A small contrastive audio-text model, trained from scratch.
Model: 4.98M parameters, log mel input, encoder arch quartznet, encoder norm layernorm, encoder activation relu, encoder depths [3, 4, 5, 3], encoder widths [128, 128, 128, 128], text encoder width 256, text encoder layers 8, text encoder activation gelu.
Training: 15200 steps, batches of 256.
Data: trained on two synthetic voices taking turns or overlapping, over music, noise or silence, 26041 training examples, 149.4 epochs.
Rows from block 5 of the text encoder of a small contrastive audio-text model, named by matrix and row number. Rows with one number belong to one neuron. Each number is 50 + 15 x the weight over its row's rms, rounded and kept within 0 to 99. All counts start at 0. After the name is the row's rms in percent of the matrix's.
After each neuron's rows are labels from the 100 texts, of 14848, where the neuron reaches its highest value: "fires on" is the input token at the peak. Only what is clearly more common there than usual is listed. The data: two synthetic voices taking turns or overlapping, over music, noise or silence.
# fc1: MLP up (text_encoder.blocks.5.mlp.fc1.weight, 512x256), inputs 128-255
# fc2: MLP down (text_encoder.blocks.5.mlp.fc2.weight, 256x512, transposed), outputs 128-255

fc1.426 097:61 74 44 63 58 53 18 46 55 43 53 47 45 66 21 41 65 68 47 50 54 19 44 37 53 41 72 74 46 51 72 36 38 47 64 49 25 39 51 47 66 76 64 70 43 71 48 62 34 04 42 48 53 46 46 56 40 52 29 61 67 57 81 31 77 37 43 53 21 59 57 40 55 68 50 64 48 46 40 59 31 47 51 45 54 71 49 59 40 39 44 45 57 52 15 31 29 43 24 36 55 51 39 48 33 54 31 49 35 31 20 42 51 47 85 43 29 53 75 58 58 62 48 24 54 10 49 31
fc2.426 104:43 42 44 57 60 68 53 47 58 57 36 52 51 47 20 72 42 46 65 65 43 26 13 66 52 38 25 48 50 35 49 70 56 60 65 25 75 34 82 43 45 83 48 45 18 61 51 48 46 66 70 45 44 56 34 38 46 54 77 46 51 58 34 67 62 50 49 17 48 28 30 37 61 55 33 72 46 56 32 47 59 64 54 59 51 43 52 55 40 48 61 40 12 42 63 83 21 50 45 53 53 67 07 49 54 31 70 93 54 47 64 64 75 51 44 56 47 54 14 51 48 35 51 61 71 67 45 59
fires on: "s"

fc1.185 115:17 30 51 62 44 60 16 52 49 51 55 73 53 36 57 44 40 60 61 58 25 36 52 41 28 50 69 41 48 63 49 18 85 59 69 76 62 19 63 63 49 33 85 66 40 73 56 42 74 55 14 30 61 36 41 69 09 50 65 69 41 64 59 64 53 71 33 50 35 49 68 45 40 66 44 51 47 56 45 42 54 63 33 73 65 48 49 62 55 32 51 46 43 50 66 16 58 50 43 42 73 40 73 44 70 36 66 32 61 70 56 42 51 40 35 39 55 55 62 55 22 46 71 23 64 58 40 47
fc2.185 111:32 83 12 41 33 37 68 32 52 66 51 46 31 34 83 70 64 38 64 45 56 60 64 64 39 25 28 45 56 62 65 45 17 39 46 51 51 56 61 73 46 80 42 82 80 55 80 70 47 50 72 38 38 38 57 47 80 64 47 50 57 52 43 41 50 46 34 56 63 50 69 38 47 48 47 39 49 45 62 60 24 38 71 40 55 33 71 66 54 48 54 38 61 55 39 66 28 64 43 53 39 21 26 52 25 54 79 45 43 32 62 50 57 18 44 45 65 53 43 21 35 55 64 81 52 53 54 54
fires on: "h"; "y"; "w"

fc1.0 103:78 20 45 41 53 32 22 72 37 35 26 23 30 38 41 40 64 38 68 43 53 37 42 40 54 52 32 48 72 68 68 64 15 69 53 53 38 68 40 67 72 85 51 32 44 40 44 50 37 55 45 37 27 73 64 63 56 54 59 60 61 30 46 63 40 32 13 39 47 32 66 37 63 50 79 55 61 24 56 85 40 29 49 28 31 55 40 56 45 59 54 77 65 60 43 63 55 49 57 65 67 62 55 30 41 58 45 60 65 87 58 48 66 15 56 45 78 54 34 37 51 43 40 30 28 64 41 35
fc2.0 111:81 24 63 36 62 70 62 30 44 64 53 22 33 67 51 53 80 59 56 43 78 60 45 39 50 24 49 62 43 58 70 61 35 52 18 44 28 49 72 62 43 29 54 85 68 40 83 74 41 39 43 52 55 53 60 79 58 33 36 38 68 60 76 23 48 37 65 75 38 40 52 44 42 51 40 52 47 36 50 50 48 28 41 68 39 85 72 38 42 55 48 50 64 68 51 22 52 57 40 40 35 66 61 52 58 22 55 53 37 40 38 43 65 89 38 50 39 68 45 48 41 65 35 54 47 65 47 59
fires on: "t"; "g"

fc1.440 081:69 66 28 38 55 27 58 56 43 49 54 46 44 60 60 44 56 57 39 29 47 64 49 45 54 58 60 70 39 61 35 31 46 57 64 51 73 59 60 62 42 43 40 58 50 38 42 25 26 53 66 46 30 23 68 85 46 50 51 68 76 60 52 32 53 77 04 45 38 62 54 42 74 54 55 41 69 58 49 45 26 72 52 56 40 18 49 29 39 19 53 38 11 41 40 32 52 56 31 61 35 09 58 67 39 37 40 36 72 33 54 27 39 54 74 32 69 33 32 41 74 38 35 47 64 31 76 40
fc2.440 076:60 36 53 06 49 31 43 57 61 78 70 43 60 35 44 52 65 47 35 68 88 22 44 51 44 28 40 46 17 22 36 52 64 55 62 51 40 44 55 38 39 41 70 69 43 57 69 46 59 57 22 76 69 44 48 33 60 49 45 17 34 66 66 34 42 51 74 43 54 31 64 35 36 38 54 57 91 44 57 54 70 50 59 71 44 56 22 62 43 29 45 78 57 71 69 33 31 54 48 32 62 45 33 49 45 72 62 31 59 31 73 41 55 46 52 44 36 60 62 58 32 29 47 68 54 47 38 68
fires on: "t"; "a"

fc1.414 064:51 58 35 36 24 37 58 32 27 21 12 69 11 51 54 48 39 25 90 36 40 55 75 41 39 50 31 56 55 53 52 47 36 64 78 68 46 36 67 41 56 29 62 46 52 47 28 28 60 33 57 41 58 51 37 36 54 72 54 40 56 58 66 53 62 74 42 21 54 55 34 72 47 81 41 70 58 36 77 46 36 40 55 43 61 37 71 84 61 47 53 34 49 72 60 57 80 46 49 54 25 56 56 26 51 42 72 74 64 53 62 43 21 72 33 53 38 39 68 42 41 54 70 10 63 53 63 35
fc2.414 062:57 55 65 31 56 57 54 51 26 64 37 35 58 53 60 48 49 63 10 51 56 48 44 24 65 47 64 57 46 55 60 52 42 40 72 63 70 50 59 54 40 33 53 46 47 57 76 50 66 51 64 50 34 46 38 53 62 56 60 75 61 34 23 60 41 67 50 54 26 39 46 56 32 55 23 38 81 92 30 27 60 48 51 64 65 42 68 37 61 71 39 33 56 38 43 29 22 51 56 68 50 40 55 36 40 31 40 51 55 73 49 43 52 43 51 88 40 31 44 42 42 22 44 51 34 42 58 59
fires on: "n"

fc1.305 104:66 51 29 39 22 44 46 75 48 75 66 61 52 60 31 30 49 77 51 24 56 52 32 79 54 43 38 59 59 44 48 44 69 55 69 54 40 47 77 58 59 31 31 73 63 30 45 45 53 36 45 43 66 41 37 24 50 66 32 92 47 36 31 76 27 32 58 63 28 53 47 60 68 64 45 42 29 43 44 54 40 39 63 44 35 38 60 38 28 30 44 34 48 37 56 52 63 34 74 29 77 62 53 88 75 45 43 47 16 43 72 62 48 24 65 40 57 41 67 61 53 22 25 24 47 70 32 49
fc2.305 105:30 44 72 10 62 43 42 50 58 71 48 59 84 67 71 52 42 43 41 51 48 53 68 66 52 65 41 59 46 72 47 62 70 65 57 54 55 48 47 49 53 50 62 50 57 34 17 39 52 80 63 52 34 58 42 39 42 62 82 50 55 37 62 37 47 41 57 46 60 68 78 58 70 68 66 52 67 46 47 18 44 54 79 40 37 53 79 21 28 66 36 48 43 63 43 56 49 44 61 49 57 27 25 72 37 49 38 67 49 84 37 76 43 40 81 54 31 33 52 39 64 47 44 50 60 66 42 44
fires on: "s"; "a"

fc1.138 051:53 40 48 55 44 85 53 65 44 25 54 50 32 41 60 30 58 58 52 52 54 43 54 65 30 61 40 60 31 56 46 50 60 23 50 63 64 72 53 38 49 60 64 38 22 37 49 65 45 58 57 72 35 41 73 72 32 68 19 28 70 54 51 68 58 45 68 39 59 69 69 31 61 75 57 44 33 52 83 59 59 59 40 51 44 68 44 22 44 25 47 40 61 61 60 62 68 23 51 46 49 67 60 30 62 25 84 56 50 07 40 56 40 45 37 75 35 61 72 20 40 57 49 82 43 34 50 17
fc2.138 048:09 63 64 46 61 51 54 48 47 43 51 58 58 61 59 37 39 51 61 71 71 62 43 37 66 40 37 74 38 51 52 52 40 57 49 69 78 57 48 58 85 40 78 80 47 37 53 39 39 47 57 34 44 48 48 54 72 67 60 59 11 49 45 50 30 31 46 49 59 31 83 48 37 58 37 51 52 52 45 46 76 65 50 43 29 32 42 51 39 20 43 61 46 36 31 64 68 28 38 68 33 62 53 41 60 78 55 13 40 49 29 58 56 45 79 39 45 58 52 44 39 63 53 60 74 25 38 71
fires on: "-"

fc1.311 110:72 35 40 52 51 25 55 11 25 36 40 75 35 45 42 40 75 50 50 57 60 55 35 64 51 46 48 54 46 65 38 33 51 42 31 54 47 49 47 52 57 63 35 54 49 43 72 72 41 46 49 49 82 58 77 33 58 39 57 52 56 52 55 75 35 64 38 40 68 68 46 65 55 55 34 84 41 29 93 34 58 46 73 50 37 27 43 52 56 61 64 50 54 25 62 51 38 31 68 51 53 70 54 64 19 40 45 51 56 66 57 67 46 65 70 71 56 55 44 38 38 64 45 63 48 43 89 51
fc2.311 105:52 65 65 39 14 42 38 47 55 46 24 29 61 57 81 62 48 35 42 40 46 57 67 52 70 43 62 37 64 35 69 80 43 36 84 60 63 38 31 49 61 63 41 68 32 45 53 48 58 69 45 88 61 21 61 66 32 75 59 48 58 22 41 67 40 37 58 49 25 54 79 48 71 18 58 58 60 32 45 38 50 50 58 03 64 25 34 49 57 46 36 41 56 68 73 74 33 39 61 34 63 64 88 45 66 36 35 30 56 89 45 63 68 43 64 60 53 50 67 54 49 48 44 43 56 34 32 58
fires on: "-"

fc1.58 056:59 44 58 56 31 72 51 61 51 52 52 39 49 67 30 55 54 66 50 39 44 47 60 65 45 52 59 54 58 56 59 37 62 60 49 56 48 32 34 12 64 55 52 42 60 49 51 76 33 32 51 47 20 52 46 60 21 64 40 68 44 56 77 67 35 62 45 44 55 57 29 57 60 54 59 29 68 40 59 44 54 46 67 00 36 52 42 50 20 49 48 16 40 52 58 45 47 24 37 26 43 78 74 80 62 40 46 65 32 39 40 40 55 27 52 23 21 39 65 67 46 33 61 27 28 30 57 61
fc2.58 056:33 46 30 39 48 26 52 50 51 69 45 22 51 38 49 59 46 41 41 29 59 28 28 38 77 44 37 76 49 55 28 44 63 79 40 61 80 44 54 49 59 54 53 71 34 53 58 53 47 53 41 41 72 50 77 36 45 44 41 79 73 54 63 40 73 66 40 27 74 36 63 38 73 62 75 14 44 50 58 45 49 50 22 44 63 56 68 44 49 72 49 43 24 45 65 49 56 41 78 59 75 46 33 41 63 47 31 41 51 46 52 68 45 50 62 53 57 43 49 37 43 55 52 74 47 69 58 71
fires on: "s"

fc1.413 077:40 69 27 62 40 43 41 73 36 45 37 55 74 40 35 60 32 67 72 62 72 78 25 49 43 53 52 48 35 50 69 48 58 74 72 46 38 45 72 34 73 46 16 20 49 56 49 43 39 39 58 49 58 44 12 64 66 61 61 58 62 58 54 53 72 58 54 50 43 53 43 43 57 55 21 34 39 49 62 62 33 49 21 48 21 42 23 32 53 66 51 49 45 59 59 33 56 62 84 23 32 36 31 50 74 69 36 61 47 70 20 65 35 42 47 51 43 54 65 57 39 46 52 70 64 54 61 38
fc2.413 077:41 62 48 05 89 49 59 11 55 45 66 42 56 58 80 36 50 62 52 56 58 56 34 90 44 53 56 44 66 56 39 79 45 61 43 76 34 34 48 47 41 65 35 61 49 26 58 44 40 50 57 25 23 53 59 26 47 63 58 47 32 66 52 85 21 60 15 40 61 54 34 59 51 30 21 57 48 52 38 50 49 58 51 67 41 63 33 33 41 54 37 60 60 38 47 53 28 70 35 24 67 34 52 39 56 62 50 41 45 39 88 39 45 31 60 54 75 41 38 30 65 69 56 70 46 15 34 21
fires on: "s"

fc1.13 094:29 50 36 46 57 41 16 80 72 24 65 40 66 53 45 44 47 29 60 41 26 46 32 36 39 56 35 43 31 50 32 58 43 43 48 33 40 42 54 24 67 53 62 47 46 76 35 53 40 80 59 63 48 32 43 57 59 42 34 29 46 55 68 45 82 50 44 68 23 55 53 55 56 84 70 59 44 70 56 46 59 66 45 55 50 63 47 84 77 30 30 44 40 57 46 41 46 43 30 51 50 49 48 73 48 46 42 62 62 44 48 41 43 36 73 60 37 41 46 67 51 64 56 71 39 48 36 66
fc2.13 096:55 22 46 43 57 44 37 26 50 91 39 66 21 30 72 57 48 50 35 57 52 23 61 68 59 53 50 70 77 48 74 43 50 81 46 48 47 54 56 42 53 59 70 29 36 27 68 59 57 46 46 52 54 30 36 50 52 54 50 52 70 34 46 40 56 62 55 31 29 63 24 52 43 62 30 57 27 44 53 46 56 73 11 68 74 63 53 47 43 31 74 61 57 45 69 48 32 48 73 39 36 65 56 63 36 55 85 46 79 53 41 72 54 65 59 42 45 54 50 64 60 56 48 44 39 40 49 48
fires on: "s"; "x"

fc1.499 093:74 34 68 43 23 67 67 56 72 55 70 49 59 60 58 63 21 43 47 37 62 42 28 64 56 32 27 64 43 38 47 38 56 22 61 53 50 60 58 74 37 51 53 47 38 56 74 41 43 40 41 55 35 45 57 68 54 40 36 85 70 36 55 58 32 40 61 00 44 38 67 44 53 25 42 63 49 36 74 48 91 56 34 48 41 57 43 36 79 45 51 49 43 37 34 47 67 37 45 49 53 59 81 47 39 71 47 67 56 28 44 59 41 66 36 62 53 54 56 43 37 31 57 81 54 44 54 61
fc2.499 094:52 39 67 66 57 29 30 36 59 42 47 62 61 29 62 58 75 64 66 65 70 54 35 65 41 59 36 49 43 43 58 82 56 55 57 51 53 52 68 52 62 43 60 64 41 42 41 15 56 63 47 58 81 53 57 66 29 57 75 61 40 35 55 68 31 42 55 49 45 47 64 63 65 51 40 44 27 47 64 19 44 37 46 59 40 26 45 32 24 60 45 28 18 38 44 50 52 10 76 20 77 75 51 48 46 40 53 28 41 46 42 57 54 33 48 77 27 52 50 49 51 54 55 77 66 44 40 42
fires on: "-"

fc1.120 114:34 49 59 43 56 57 52 64 68 20 56 66 53 51 92 56 25 38 64 67 75 57 20 49 71 56 40 58 59 38 40 37 45 72 45 33 61 50 66 58 26 42 84 40 66 29 49 39 57 46 31 55 44 41 63 53 40 70 39 61 50 70 60 39 38 47 43 48 64 33 36 21 52 17 47 51 43 45 48 66 37 77 53 37 83 29 38 55 49 84 72 87 48 40 49 53 50 44 38 27 42 78 44 41 58 57 38 41 33 86 38 93 46 46 70 33 54 60 27 32 32 52 42 30 56 52 48 54
fc2.120 114:34 41 67 62 59 46 80 22 50 39 64 34 39 38 53 67 72 51 42 46 48 78 61 60 37 36 30 30 14 31 57 57 71 38 56 52 44 74 58 54 30 66 83 54 29 36 57 61 69 43 69 52 56 47 14 66 53 28 41 69 54 57 31 34 56 33 37 42 51 46 22 58 45 07 43 45 38 28 44 57 42 71 55 54 59 64 28 51 77 76 69 32 51 44 73 74 60 36 43 55 39 51 42 62 57 55 58 68 60 37 56 44 33 49 14 59 47 56 64 23 69 33 64 56 54 62 52 61
fires on: "h"

fc1.251 093:48 40 47 50 87 44 35 32 47 22 62 50 61 52 53 76 56 31 39 35 48 44 46 48 86 51 44 44 42 29 55 56 37 43 49 26 49 49 71 53 65 36 73 70 51 38 14 61 67 42 79 86 51 39 40 61 79 45 30 37 54 60 34 56 53 57 39 35 70 41 43 57 31 36 52 39 72 64 53 49 24 41 59 48 62 29 62 57 40 67 55 35 57 42 61 67 57 59 52 39 65 61 38 56 56 64 68 48 38 75 49 71 48 30 78 40 51 35 45 30 59 38 19 50 44 34 45 57
fc2.251 094:48 49 28 71 34 57 53 43 73 49 45 46 41 39 37 47 35 59 33 63 75 62 42 81 40 39 53 30 65 66 46 34 44 20 68 22 72 70 51 47 50 73 69 37 72 39 65 46 63 33 34 07 54 32 32 39 47 36 45 49 66 58 64 39 43 61 34 62 82 54 33 38 59 43 46 29 58 46 72 49 62 42 59 73 64 58 15 44 71 40 51 79 35 46 63 39 57 30 47 68 39 39 38 51 44 13 48 42 53 60 79 73 52 60 33 50 48 37 39 49 43 53 59 56 46 48 37 67
fires on: "h"

fc1.319 105:63 47 47 31 55 28 42 56 39 57 61 48 41 45 72 64 70 51 40 46 46 55 54 49 42 35 43 63 38 41 45 55 40 25 56 50 43 56 57 32 73 56 49 48 57 40 33 74 50 80 49 57 50 63 41 67 64 48 26 68 36 42 66 41 59 32 31 85 42 64 38 37 49 86 36 49 37 62 38 66 46 54 82 52 54 77 62 65 60 34 48 53 70 62 31 50 50 62 36 31 20 69 73 63 36 80 52 46 26 72 57 35 54 26 35 41 38 57 34 70 54 39 30 25 16 47 31 20
fc2.319 110:59 40 39 53 68 63 41 64 55 54 59 68 67 64 30 45 45 51 33 57 45 44 61 55 39 38 64 50 71 29 65 39 45 74 55 35 48 40 19 44 33 72 42 61 10 49 62 23 37 53 77 74 57 59 37 45 57 32 51 43 45 52 54 50 52 71 31 52 38 30 66 39 35 46 52 66 64 63 59 37 57 29 43 55 54 80 45 29 46 31 60 53 54 44 43 43 26 20 57 72 50 42 54 62 59 33 40 35 94 59 54 43 90 62 94 19 24 42 63 49 35 48 49 64 67 49 44 56
fires on: "s"

fc1.152 081:76 63 40 27 87 69 47 59 55 19 39 65 38 53 40 39 50 48 58 43 42 41 30 31 56 65 53 42 62 25 54 54 28 41 60 70 62 41 65 61 40 61 15 32 72 52 38 23 65 55 62 41 57 61 61 42 25 53 61 33 22 61 38 45 63 39 50 58 60 41 41 13 49 38 36 43 25 83 61 55 37 33 67 50 50 50 85 56 40 37 49 55 52 55 56 42 59 65 29 52 30 40 42 30 49 71 75 28 65 47 35 34 43 52 49 57 54 21 34 62 53 47 57 42 52 45 44 61
fc2.152 082:39 37 31 49 53 40 75 19 54 62 68 33 57 51 43 42 74 64 63 39 53 72 57 54 50 53 48 43 34 44 55 30 32 61 52 56 20 53 66 46 58 36 83 58 47 62 49 38 69 34 38 51 45 36 48 48 62 35 44 39 64 48 53 52 39 20 54 87 49 39 62 71 59 69 61 26 54 33 18 49 25 57 34 55 59 39 21 26 58 64 25 36 54 46 66 61 70 32 56 36 43 41 53 68 37 55 75 53 49 52 67 41 57 51 34 28 66 45 55 44 44 82 54 50 48 38 64 55
fires on: "n"; "a"

fc1.68 098:53 50 41 73 66 34 58 48 31 42 44 72 46 20 49 61 43 56 63 58 50 76 36 51 59 63 58 39 48 90 35 52 53 61 66 50 50 70 70 71 76 38 32 15 55 72 65 43 47 59 18 37 35 41 53 54 31 46 20 40 69 62 51 43 40 58 27 51 66 44 55 37 63 45 35 53 69 53 72 44 46 38 41 40 55 48 43 38 51 75 27 27 46 49 55 37 61 76 67 36 34 39 13 36 51 82 58 41 69 38 42 41 47 74 54 40 50 38 37 51 81 50 60 52 57 52 41 23
fc2.68 096:75 61 70 32 67 51 52 27 49 64 14 52 45 70 44 62 76 34 70 47 50 62 42 65 79 40 69 46 66 68 45 63 41 36 59 51 36 43 75 47 46 42 72 63 43 40 40 39 62 42 54 60 33 69 40 32 44 52 57 48 70 37 62 57 52 81 48 18 46 69 45 62 53 34 27 69 51 62 47 46 56 32 35 43 63 44 17 37 68 60 49 43 78 60 64 37 69 56 43 29 52 38 40 32 31 38 55 40 36 47 24 58 54 32 46 38 82 16 40 33 36 55 50 59 61 23 45 25
fires on: "a"; "j"

fc1.237 101:57 49 51 20 43 51 32 47 26 43 41 53 48 48 35 43 77 58 39 43 51 81 54 64 65 89 47 80 50 32 66 57 73 57 54 43 42 69 45 59 93 44 51 47 38 55 56 33 35 33 44 34 41 31 65 35 58 29 46 61 31 50 55 70 30 26 78 42 28 49 47 28 36 47 31 61 56 57 46 48 40 51 34 71 49 41 34 57 81 66 50 55 49 74 36 21 49 37 59 42 45 59 29 50 41 37 32 42 50 74 60 84 34 82 71 48 46 49 73 53 28 43 69 36 67 37 39 52
fc2.237 109:67 71 57 40 61 56 77 08 65 80 60 48 81 27 55 46 41 45 38 54 34 28 63 39 62 61 51 68 50 60 49 52 46 41 18 73 32 27 51 39 56 42 34 27 48 27 60 45 55 40 41 26 39 56 30 48 37 61 43 52 74 56 59 65 58 72 40 57 51 19 67 45 74 50 34 47 42 61 55 55 70 50 24 34 71 33 36 48 53 53 52 54 53 68 64 70 44 35 41 30 57 45 27 56 60 67 41 47 46 31 33 60 59 44 08 56 22 30 44 26 57 62 43 28 68 52 66 53
fires on: "t"; "h"; "l"; "b"

fc1.41 068:59 39 78 58 50 59 54 53 34 62 54 43 56 18 53 57 49 43 81 36 36 43 41 61 91 39 62 36 57 63 78 51 37 34 40 64 46 48 43 76 23 33 71 62 39 29 49 71 34 32 41 67 66 35 59 28 69 64 44 49 53 59 74 51 47 77 23 56 38 39 64 45 27 28 68 60 48 43 46 54 50 42 67 32 56 58 53 23 46 66 54 46 45 65 32 09 44 64 54 54 50 28 76 32 49 54 39 22 64 45 80 69 46 57 61 47 44 31 35 53 48 29 53 35 39 58 36 53
fc2.41 071:38 63 26 52 65 46 57 58 40 56 40 65 44 74 54 58 80 74 31 50 38 90 58 37 44 41 39 37 72 68 60 37 61 63 47 41 74 77 55 54 56 93 46 44 27 52 51 74 46 47 48 45 28 48 65 39 68 27 50 62 57 60 45 52 27 73 44 69 49 43 34 79 33 77 55 72 41 57 38 70 47 25 49 64 68 37 52 60 41 35 45 55 48 30 61 55 48 55 57 45 57 53 44 32 45 56 42 35 43 62 48 59 36 50 36 56 48 50 52 25 29 90 56 56 28 36 86 55
fires on: "h"; "f"

fc1.356 105:35 55 50 54 41 55 35 65 55 67 63 65 48 35 45 51 42 16 52 52 38 27 42 64 72 39 51 38 32 49 35 50 34 59 74 50 28 62 58 53 61 43 54 70 59 28 40 28 47 55 81 49 82 53 56 70 34 20 54 19 45 40 76 41 77 48 62 69 47 41 33 42 40 53 35 51 78 35 34 45 38 46 36 45 46 47 47 55 38 33 61 27 53 75 50 51 62 45 39 43 67 42 72 70 41 64 74 66 46 89 46 63 61 31 38 59 59 29 52 51 67 67 37 57 70 39 66 48
fc2.356 105:26 51 29 28 73 35 35 54 33 55 57 76 33 60 71 87 39 48 55 62 66 58 55 53 57 57 74 46 52 58 41 27 70 58 38 86 52 55 48 52 53 56 63 26 16 46 48 37 38 62 61 35 52 35 36 76 42 57 22 53 39 40 42 46 47 26 33 58 34 58 33 52 86 37 69 49 33 49 38 45 72 86 37 43 41 55 48 59 44 57 33 41 36 36 56 64 43 33 46 49 38 57 61 46 61 57 64 55 57 35 68 47 54 56 37 43 13 50 37 64 62 38 54 29 36 57 30 49
fires on: "a"

fc1.435 115:34 38 58 33 39 62 55 47 37 24 64 50 50 73 29 65 40 39 33 30 61 65 24 34 50 65 41 52 63 58 45 56 46 76 52 46 40 63 77 87 46 59 60 47 42 28 61 52 62 54 74 87 42 37 45 20 47 43 60 58 51 31 61 40 30 55 39 41 48 60 42 68 29 70 71 53 33 22 41 45 41 40 41 32 41 41 47 43 60 38 64 50 60 65 44 35 48 73 59 60 51 35 73 41 56 53 16 57 52 29 43 45 33 62 58 61 66 74 37 58 37 53 40 41 60 46 51 55
fc2.435 110:19 29 56 60 70 70 42 41 48 50 40 58 46 79 31 23 34 45 65 46 19 46 47 18 85 43 52 25 54 30 48 50 34 48 61 41 70 51 47 81 81 84 93 45 41 62 60 46 35 43 46 48 63 53 62 35 41 47 42 39 49 61 50 49 64 29 69 40 35 35 72 60 62 48 55 49 67 42 49 50 52 38 43 46 76 57 49 60 52 31 71 38 50 47 40 47 44 65 30 37 47 62 44 48 50 58 77 51 56 76 32 60 59 42 62 25 57 31 49 56 58 73 63 48 59 51 58 86
fires on: "n"; "t"; "c"

fc1.281 082:82 54 43 61 88 12 60 68 48 37 61 62 67 38 35 65 36 66 51 54 64 74 61 58 29 49 39 26 38 59 47 62 42 44 44 24 30 52 28 59 55 67 35 55 43 68 44 34 46 25 45 35 40 34 37 57 61 61 28 64 68 53 67 64 39 51 58 50 34 62 40 47 54 33 57 46 25 52 33 54 55 08 45 70 52 52 52 45 44 65 55 48 50 61 61 32 81 44 67 65 31 32 60 47 60 53 50 63 39 57 30 57 45 35 57 65 70 51 34 58 56 67 32 40 19 45 55 31
fc2.281 082:43 34 54 46 82 44 26 36 30 56 73 43 46 50 50 63 27 20 77 44 71 44 44 69 95 43 55 57 49 75 41 67 44 48 62 43 45 38 72 52 69 11 43 27 51 49 55 66 65 62 51 47 46 53 46 58 54 54 47 38 76 48 47 62 52 45 36 50 58 50 41 67 46 41 54 41 44 35 80 34 66 07 49 58 63 37 30 24 45 46 45 50 52 28 67 47 35 65 76 05 45 16 60 44 36 67 54 55 44 37 50 58 57 61 52 78 74 36 23 40 46 77 49 55 63 16 44 51
fires on: "s"

fc1.112 080:69 35 48 41 55 52 45 11 57 70 28 72 48 42 52 41 50 41 69 48 55 58 72 36 48 59 50 62 53 61 27 66 43 44 41 56 46 58 61 61 38 31 52 41 40 56 23 57 44 43 19 38 42 46 34 38 48 54 74 79 60 41 71 48 45 27 45 21 63 29 56 24 50 48 44 62 50 71 58 46 60 42 65 26 07 36 39 40 39 39 39 37 53 59 37 67 56 80 63 68 64 57 64 39 60 54 82 22 83 46 65 11 35 36 58 41 50 50 37 71 64 52 52 24 43 50 32 56
fc2.112 077:68 49 53 71 43 63 37 70 61 56 56 17 47 50 76 55 68 32 50 28 37 60 40 36 34 10 61 63 35 35 74 69 43 46 47 56 51 42 23 42 76 61 29 47 32 57 56 40 47 36 62 61 65 53 25 65 60 52 44 38 62 28 45 16 75 74 72 59 65 35 51 64 25 47 55 64 48 65 55 29 52 47 46 60 58 42 82 53 71 62 50 78 55 54 51 54 71 35 63 47 31 59 44 54 60 34 30 60 18 52 32 68 41 63 53 64 61 33 68 23 69 54 31 41 40 88 46 33
fires on: "n"; "t"

fc1.204 114:70 35 75 49 70 79 50 53 33 62 34 59 63 50 48 74 54 53 60 39 42 54 50 41 59 43 58 55 71 36 51 55 52 34 17 56 63 64 42 36 66 50 29 21 40 83 53 58 56 86 69 36 62 52 63 63 59 32 58 53 42 59 75 22 51 10 56 52 18 50 49 58 64 68 41 46 53 45 75 47 89 37 36 58 54 52 54 56 51 50 33 50 56 86 54 21 75 55 70 56 35 61 68 38 47 39 47 48 45 67 45 44 36 78 45 47 39 45 16 49 37 60 60 50 51 85 45 39
fc2.204 116:25 50 27 65 64 36 58 32 38 60 56 13 33 50 51 65 53 65 61 26 53 46 57 56 53 72 53 53 65 72 47 55 41 70 29 66 62 40 60 93 57 43 65 34 41 67 71 14 45 41 36 64 48 53 50 49 71 33 33 54 46 34 51 45 51 58 24 56 61 57 47 56 42 64 65 67 72 54 40 54 41 54 67 61 64 55 40 66 39 51 60 19 60 60 32 39 56 51 45 36 75 95 34 38 62 47 44 39 40 38 30 49 38 56 61 70 36 51 35 67 52 57 33 47 50 12 48 44
fires on: "t"

fc1.93 088:59 61 44 52 54 73 70 46 55 71 50 87 32 47 49 39 39 46 67 58 83 24 40 45 65 64 54 40 47 40 56 42 28 38 60 45 51 30 43 67 48 37 50 54 69 27 48 81 39 47 60 48 47 38 68 29 58 78 40 32 29 69 60 58 43 38 49 36 48 33 45 60 40 65 49 35 50 54 70 77 57 43 22 53 21 39 28 38 49 61 19 65 51 39 54 38 53 65 54 61 34 55 41 63 18 20 35 48 49 45 61 48 42 40 53 09 46 65 52 28 43 23 37 41 42 29 38 56
fc2.93 089:48 48 57 29 61 54 68 22 44 61 48 33 34 50 57 43 55 23 54 52 67 46 66 30 67 35 76 42 55 68 72 56 44 99 46 51 64 58 78 53 57 36 74 48 36 46 60 59 79 70 71 34 74 39 46 44 35 35 60 64 42 45 23 65 32 35 38 50 53 66 41 12 67 56 75 55 55 65 34 65 38 28 53 69 21 38 55 59 40 49 19 31 65 39 18 36 53 49 58 52 54 36 63 61 46 37 42 53 58 37 26 76 45 21 37 65 61 57 62 48 29 37 72 66 49 54 50 45
fires on: "a"